A small contrastive audio-text model, trained from scratch.
Training: 7600 steps, batches of 256.
Data: trained on drum patterns on synthesised drum kits, 26041 training examples.
Rows from block 2 of the audio encoder of a small contrastive audio-text model, named by matrix and row number. Rows with one number belong to one neuron. Each number is 128 + 24 x the weight over its row's rms, rounded and kept within 0 to 255. All counts start at 0. Numbers have three digits each. After the name is the row's rms in percent of the matrix's.
After each neuron's rows are labels from the 100 clips, of 14848, where the neuron reaches its largest size: "peak on" is the class under the peak. Only what is clearly more common there than usual is listed. The data: drum patterns on synthesised drum kits.
# gate: MLP gate (encoder.blocks.2.mlp.gate.weight, 768x256), inputs 128-255
# fc1: MLP up (encoder.blocks.2.mlp.fc1.weight, 768x256), inputs 128-255
# fc2: MLP down (encoder.blocks.2.mlp.fc2.weight, 256x768, transposed), outputs 128-255

gate.90 113:109108158159128168143132102121102130160141109119148131131162121157118108142128154114092128115141115132155131143153120119116140137106152119141082086139105087162088129182158116169144112117180129123142154107147157149150106151157117128117133078153122152137106130148133130128131146118101113121088121148140109134166105097138158121093047124133104136122118136113105140134099133147162055092149
fc1.90 106:114126185130113101148096185140113150144108144089146139132117118118103132127096099106095140144105103091119139078142127109141107131135094123167144219153085124141101140089132120122076097145115113135088134131142128138097110075122078130166098171148110076115148114148116137166112113138142135132166140116128131112107184129111139139116150164097124127148160131085133097130128130162135155113142
fc2.90 105:138165178096103134130112117139165120118125121141115131124108174107124124150136102133134129168155149111154104129148137131131073127151119130113126113131155118131129146146150155148161130114143103129178155158191098138139121117114156099140099135119129110150137147176147138134158169132077164150086097119134118159125139132132108168133142137124107130126109080153111117129164138112165136131094
peak on: snare

gate.459 100:132158181172155138147100119119162122084116135138117152091142118095096130117141141136156144137103135144106143133081115150142117122107129142111134140147148165100156115131157128100164140111122167117178128132093113112121078139147100109142125125097099113121149084161171089146123112110152096111138153124124118121090113118147095138069105110102130168128133091170123188132115139183060084157142
fc1.459 101:177121124109133119101140105165123121110092129141157126109175087133144137134186123151119102145144125143107131132110123117093094111116130104126131135129143142085137095153113095117115125168097157121196188136136136128162080116129103146151147127115116159136117121146100130122112162110159128120131195098119135119159122134112145128097158085119114146119132152175111117122111135119103112133088
fc2.459 101:102156139118121123160109115162145142139084123096118173098083129121132137155123104137151132139150102112117081077114125145132145105148097149128121088146115165147147164126111124163143163123138176130150101142135100102108159130129128141150096154130117088128078103143122121153130139120097153109103133157134155136125126113159159085166108152120123105099103138168136143095113116147111161137157
peak on: closed hi-hat

gate.85 104:120098124141128117163100094130136137148118134155115142199121133118172172115135124099137106144120115179100132114127129127129119120098135188115111125137123161154078108103127118121143108104121128106136079101126115100137123151099148138107129146145130136140116132113140097094165115122139143152121137172118142142138128140114155154097116139084155125129140131126139077101107148121149139141143
fc1.85 094:128113110154133150135148123158130097095089131116095147118125157110152143130108096146102181120120163183127122143109129096130128086147159126161172131136098144106112153104122127142084141119145133146117068129099123166131111130105097093095130119149085141128095161159119109088114095085133122168081120152179147152119153113129108114089151131141116158164123146120134134090148153095159096069123
fc2.85 098:157137123160157153130156132147115145160136091183117084155137141155163138174094134126112097113113147119129121121139092150134137100138141147111061200150157119128139121203145119090117132138153166090128153158115144094124110129088128136151070147135133151111160085142128123105138150103122162125134116159136168125170098118121107170119121147122133114140120149122145157105127147154148163144115
peak on: kick

gate.436 098:146139121115140114143122103166152150154123145115142161103140139125090111125081183111100157149142128118135125137115118126103127109151141162123151129133102128107090132169131147082137119122157155096148122117065128158112134132112173124132117142097139117123126122141119149086096157139109096180125136116150114106136161083113148183136126170135151110126145125150089133119135117077136106141082
fc1.436 093:094149148103138132182148119155120129161150134109170124137126076075127105139141100118132164135121148136122156092123157101137158096100107134131140145107114136075084105095140169080117110161150098136092117145106110147092123168103115104143103155148123133107107146189093153134137119152149150153123104123166158109130139152125146150125151125119133134119127126114116121103105122150108136140128
fc2.436 097:098121146094145091154130132133096114111114120153116126151121108121137118151127196146135110133125118135103121144138127115131109152121140115102148108132147141115124181124171146162156180116143129116178122135145125105104135169145163152096154151116122116134137082083153137105108117114105151162185146152094089150118124109115143076130135066161112161131134137106155109105119107142098169141115
peak on: snare

gate.522 101:154114117143151103149150154124112121080116138129149151130090126140096090103179139136113120121105142151087143126090106154099116152127156097147119107076095106132132114151110113120124109178109091179122156120150150128164131082122128140101134129124134079143156158176153121108125137153127113125139104157156154093141152150149144110135117132111105151120122081115096086129123100167144130139157
fc1.522 099:138132145146095108119118174066100118110160101146142192127143115152136086120089135124103112138129101118148083125132094094108125092114164111094100186164171152127122110139150147114112100106093120138114105149168126103140065123097154166159127168126101115123161108135156101150169133089113133155123172107105141127131157124096111153134118116128143133130132086111178152137087142146100136125161
fc2.522 099:115175141129142156144124119110119160119122109129125114111150141136165099128113127129139173149111115130113143124131114151114163104134128129132123148156141124130142109161108137139143129149126138141114151090148093062124107173132131072087095149135116164084119069129168149137135055088104129141122143134071086123125132115144138159134170108105111160123117116097090076132136102122138115116096
peak on: snare

gate.197 106:116109161142078128123172124139093110084141145151129142122154139134143176139133111120099123128110105142140125135111152148119088137132134150090158126145073115101091151113089118100091105130077131153140123199135105141125130160122126112089104166120119145155116118126130120119124136128123133163134073164099105111197108136121141136148093160071145120144133108087152159122150108137133116149113
fc1.197 106:092132101123145169156110114143126143181139143081141099168094107103113108154100135137137076117113130137101135114166154125122140142098106112187140120101159119148126102159144154136153149136135160138125130083116135105100155176105108131121189118080109187116152150158182127143137171112169116145152138108167100122093173145132098114146148146133114107119138082129100115104115137134140123120099
fc2.197 099:139116075143149118093167100127135150095163160117119143123123130116098116144084109151146114093091115126123129166107101147142122141096134116129165152141164138130102086099110110073154113072132145116114126099111104122140129092141134121100135083158109177146132151102098128131131143130129126125093090162149116127090117143164169083144100134156158107125138102132135100099130133104154087147109
peak on: closed hi-hat

gate.124 098:134165105144137156109157150139148133141093159110149121115135108126145161123148156106087134124107132168126104138115125194121136126126162101148117125107112133121116160118141188130149098116114115097173130096153109157129114126150072110104110119115114122129123115145189150107122162097111108112136146124083101123112113142130150102117104136123121106134161092145133146111133137132153100131143
fc1.124 101:157148103168092115124155129175094154119150127092146115158177096158152130125095192139165156124130164147117108138072108148124151117115160083137109129131136093137139123119097122107145159139106163123163076141129130127162139136126116127123093123120145097115118120139118158077109134135107086123115102103120117120078104129118107122080098120122103099118118159163114121125106126103134121126143
fc2.124 102:070121095155125113127144060138142088167121141139088155123100171132141137144161117135113131098106110147114123119113106149137089096104123125113131142161150159151123122132115124105143134088144108150161143097149116147125153098124115121170082120119125136158151150183086161171108085129137138161111118117120135122168119086098103133134120076110116170146139166134112125122144120121124159098114
peak on: closed hi-hat; rimshot

gate.439 107:106141141174157147140109101135125106130147125076108110147165149136110132157131087117098153088164124112115146111151145133039146091137097126138172110085174154117105109120166102145142133127109121099128139125121133129135089128111155127163159144132086158137115151173092136102095123121132066136123127112111184159135139143095095147104144095139125114153132117128128121139118155149123116107092
fc1.439 107:165133106155093152134167144136152124120136080164137120148110122090116122139088119107134097132124086154145135114185131116135160063105145108131057144153142133179105124134114107082105130140120141174120154101143151131179111176151118157117179137132130093118141137088076113106149126171147157139069154128163132126103160114139157114122134125111098141157117132141126128132111100112112136135139
fc2.439 105:177106156126118149084134123132131132128069163145103173160136123111130132129132127124129135131139116128157163113148109169125138125121136158116136123137139131119139122148146125160098120108094117144183138114123155173126118173109118167079174111119105133140134114126091142110098157127146115161173114120115104103133152094109143110124181068160110085149117112121146134094122146103109143136126
peak on: shaker

gate.767 101:161114101157120134100105099147111135096083174112073146092114140127126104106143085150121124162131163135108127113103100197100118162135105152123182151147160151137121133116160130117141116112092185110141116105124117120134115169101135153134115156149090163122147132143157145081126144118118138108126083146091142132133178136144103132144127111095112115161143142152182139130149138098133113122096
fc1.767 103:092121170122171124141093177110134143123152138132123114147120128116130142136141111088123118135179118174147161147102135110132098119167157159136162136113113139127137064106169144176099089093168113138133106116133102115113127091143103116191125144130099137169090153114128124169123143107143122120108118100136158159152148099095075136148127123099087107130130159158150156152169147129151153135124
fc2.767 106:147190094122104132138143151106143086128103149111143150164176108104134077113109120090116105115164121100165119120150154144108137105118097145140141134112144150137164116129132084116150151135108137161132133147101114111080111127112150144162165141133156139131138112139131133113138142114092148160110163097157152172119124121095127102086125141152129157122153148118137129143136108141102076135141
peak on: high tom

gate.76 100:107143129088099115141158141100117117136162112148101128140099107121107112067131136150117162100151156148090149172122107132115115162090129116118110131122136169109125115124140145159111119071105119122116097118145162129129126088151108135148125120164089123108160140079116137127115127159161145129171081118120113143159148161143195150130107126077147104169118124186144100125103116121137146168131
fc1.76 101:140128120145170118123161135119082196133161154135099094135155133093075144134089130160118130149124118164113136109100134117121089099110117165172111152172100106140122164146135174152101160090115085094106084127138121081130093111124162110137121139096117143131124123165113086127107113184124116144131111163164098118129098109154124134128140142102126108144128128094109079110143126130110107111164
fc2.76 102:128114133145102176145188109142131126109161087090113132097163095109135130125111163127112121120159108129162147086121129106136104177140102158105133110128118110132144140140159112092142127141130166173132114159151140161140158133160148148107118136136127118105104144153116172096100088121148112119152153097094089101143091148114110080102108139144136128116141120109101160129146120117097159134074
peak on: closed hi-hat

gate.463 097:188113146121128139142091123127129118097102161148138120163132108089114117122109107123166118110091159167131134123140106130145129136089119085085148131077160127143100103130143119153160145123145094139113132066079115120138140132092126129178143129147156125164149113098157082102119126131107123103155100164141121122097114150119134150142158095196147156089108137131092167090128165171156094149094
fc1.463 096:117138120135153135123128126099133178150124133092138119160127148124146091095095161157129153136129100157133090111134131132125139155129118132121165078144119121134135105075106126093081127120090159122163100159169127100109165173125130082129121102122112137144126131119107125162125107164113149085102142134140101136106127140139153113153147123073107161140154122100145136119151150081104140138152
fc2.463 098:128080129138142111129132134134100125119146088087148130144164145147127107074159131137097130152118162141128149101131114113147112113168166111106121121132103168114113148137118162139114110135139117144165160172108139156107138141150100155169149130136103088149136130137138099135119094130123118165148120092132114061100153127092109116107141144113143142150106146141105089151153142098156157127113
peak on: kick

gate.34 099:102115136090137091134088159090136122139105128085110076114166108125136152147107112138094134113132120143140128084109085137156142112130136152178183097097084156106139139124129142126157113103089077115166099154110099105150115127122116141184097130135134131147116106141139096134076132118139142114152132118094126117143112106095104107178148119137136106118148121148145154153086139114149090130098
fc1.34 098:110095127125108122156117142111114122113104110152092175125143129097145129076142146065123150126155140110168111136188089139202138105116116138141105167159103139133097113116083167051065141144105106116131153079139168103151121146132104108153123139123153098145123128119099138142138177166119150144086159127095149083112150103158138132153136123121156148137148156106125114119121093094117145126109
fc2.34 094:167159137160124168108141160104129153136108165130131129210115151186150109115146154154122117080156136127148140085119120156087133088139120126151151111115144149148133126146115176103134148113124130115193134120143113146081125120143108176115144117106134130158130124130097150111135133140102145143161100133133163146130122138146138110129136081086126100119122109116107119180149153109125117143105
peak on: shaker

gate.582 101:165142160179100107095130149125101097101092163128148130102091114175162169115159057118150143086162151155179152107106146134123136124157141158093123153104151118138151134117136127166121153159162117146143105128124079145133112151092146127164125100118130123132121135137137135128090106123118118138129157165118171136178101152069092122135098109192132136156124107118147123101145139149168103104136
fc1.582 098:153108050108098128079105085124138110130105092125131135110108163123166075084113124151118140134127106182135170143164147123143121129101119165110136131126095143137120123130095151142129152157162181167144088133126116111148122096102140140146128128141100112112134146105138130127120130134175164143158144106129159146117140105109154177148147151111115165124143167129127135146133149100129146125164
fc2.582 096:155086146141125167121098155158097176126153122101096089152096145132126092121091104141110125131130164109114192107154134127140159103116142107093099117098156144101118100113103148126105115144150141095111170144135138129093151149156108118118137112117137140159122134144096138123140078167139130095145073107139163134120094126138173107101129121128163133104120154123115123111166115116120144170159
peak on: shaker

gate.323 092:126111119123155105151159116150102127124108164148113145076096164132142137136094128109129106154157099108117131178130125151113095144144130162134165100113083130120141142124100109097140115079131128156100156133105152137141109124100129138135163108127153123171149140139100110146123097118155151128183103121140106170136147133126099120118153157142113133133189087127144125151139158089145139154112
fc1.323 103:096122127121127128173161141130125111145131128174186101129116174101099138130151110156114076145143149116093137110136139145135148112107136116196146133137119114140134127089107156138114156140131126104098192116137107119149145117189123108134132116114172130156096126154128068119109123110152125122122096193128146119140120145110118107149120110122182112179096149082152110115138147125128098092153
fc2.323 098:129117137111125126092125133133093110092164144101078140156134108125107158147133112082160102130112120120092090105138135100115118125119111143126129127171092124117174188157104115138131171138125167185146110142122178098126150112107159115108079151128131165159121139140133084132111123129122116133152102131132174133142159122133137089091114096153134111111140153140169110163146133126119160107070
peak on: closed hi-hat

gate.152 101:129144113109047088109161108183090115139082161112168135108141135083158138115115161125123150182122169159178121132137124149124116102115115151146108086076107115101171121121079158111116129137111129149162117122135143119144173104115147121119109107137107129140171148083106143132126133123123126146136102068138112126152122125148143083114159085129126134151145106150086142147120117158164110160110
fc1.152 096:155135084147112112152136153127167119135126153110114145101146123122136109144121139128093149103148135103126128139102121138153114083146141106132121140155133122127119102092138168098088124150130163139115133108119126137118116095143106134102115085142130068121143108132103091147099133153094134132125155156100114117085130121150134182146140157114162156120037125193104136146138113136121093161152
fc2.152 097:130114164151128150126161149146104200130139126121130106114134136137171116156124138126134074130103146124104123105108110152167136102122099149102138106136151089155122131133154056097126160107114171126125138131155145103179128166136139196127129142113095135121124120095111104199113101120124120123143144112145134186175147168122123120147128119126175133115110150120089150110117114130145097105107
peak on: closed hi-hat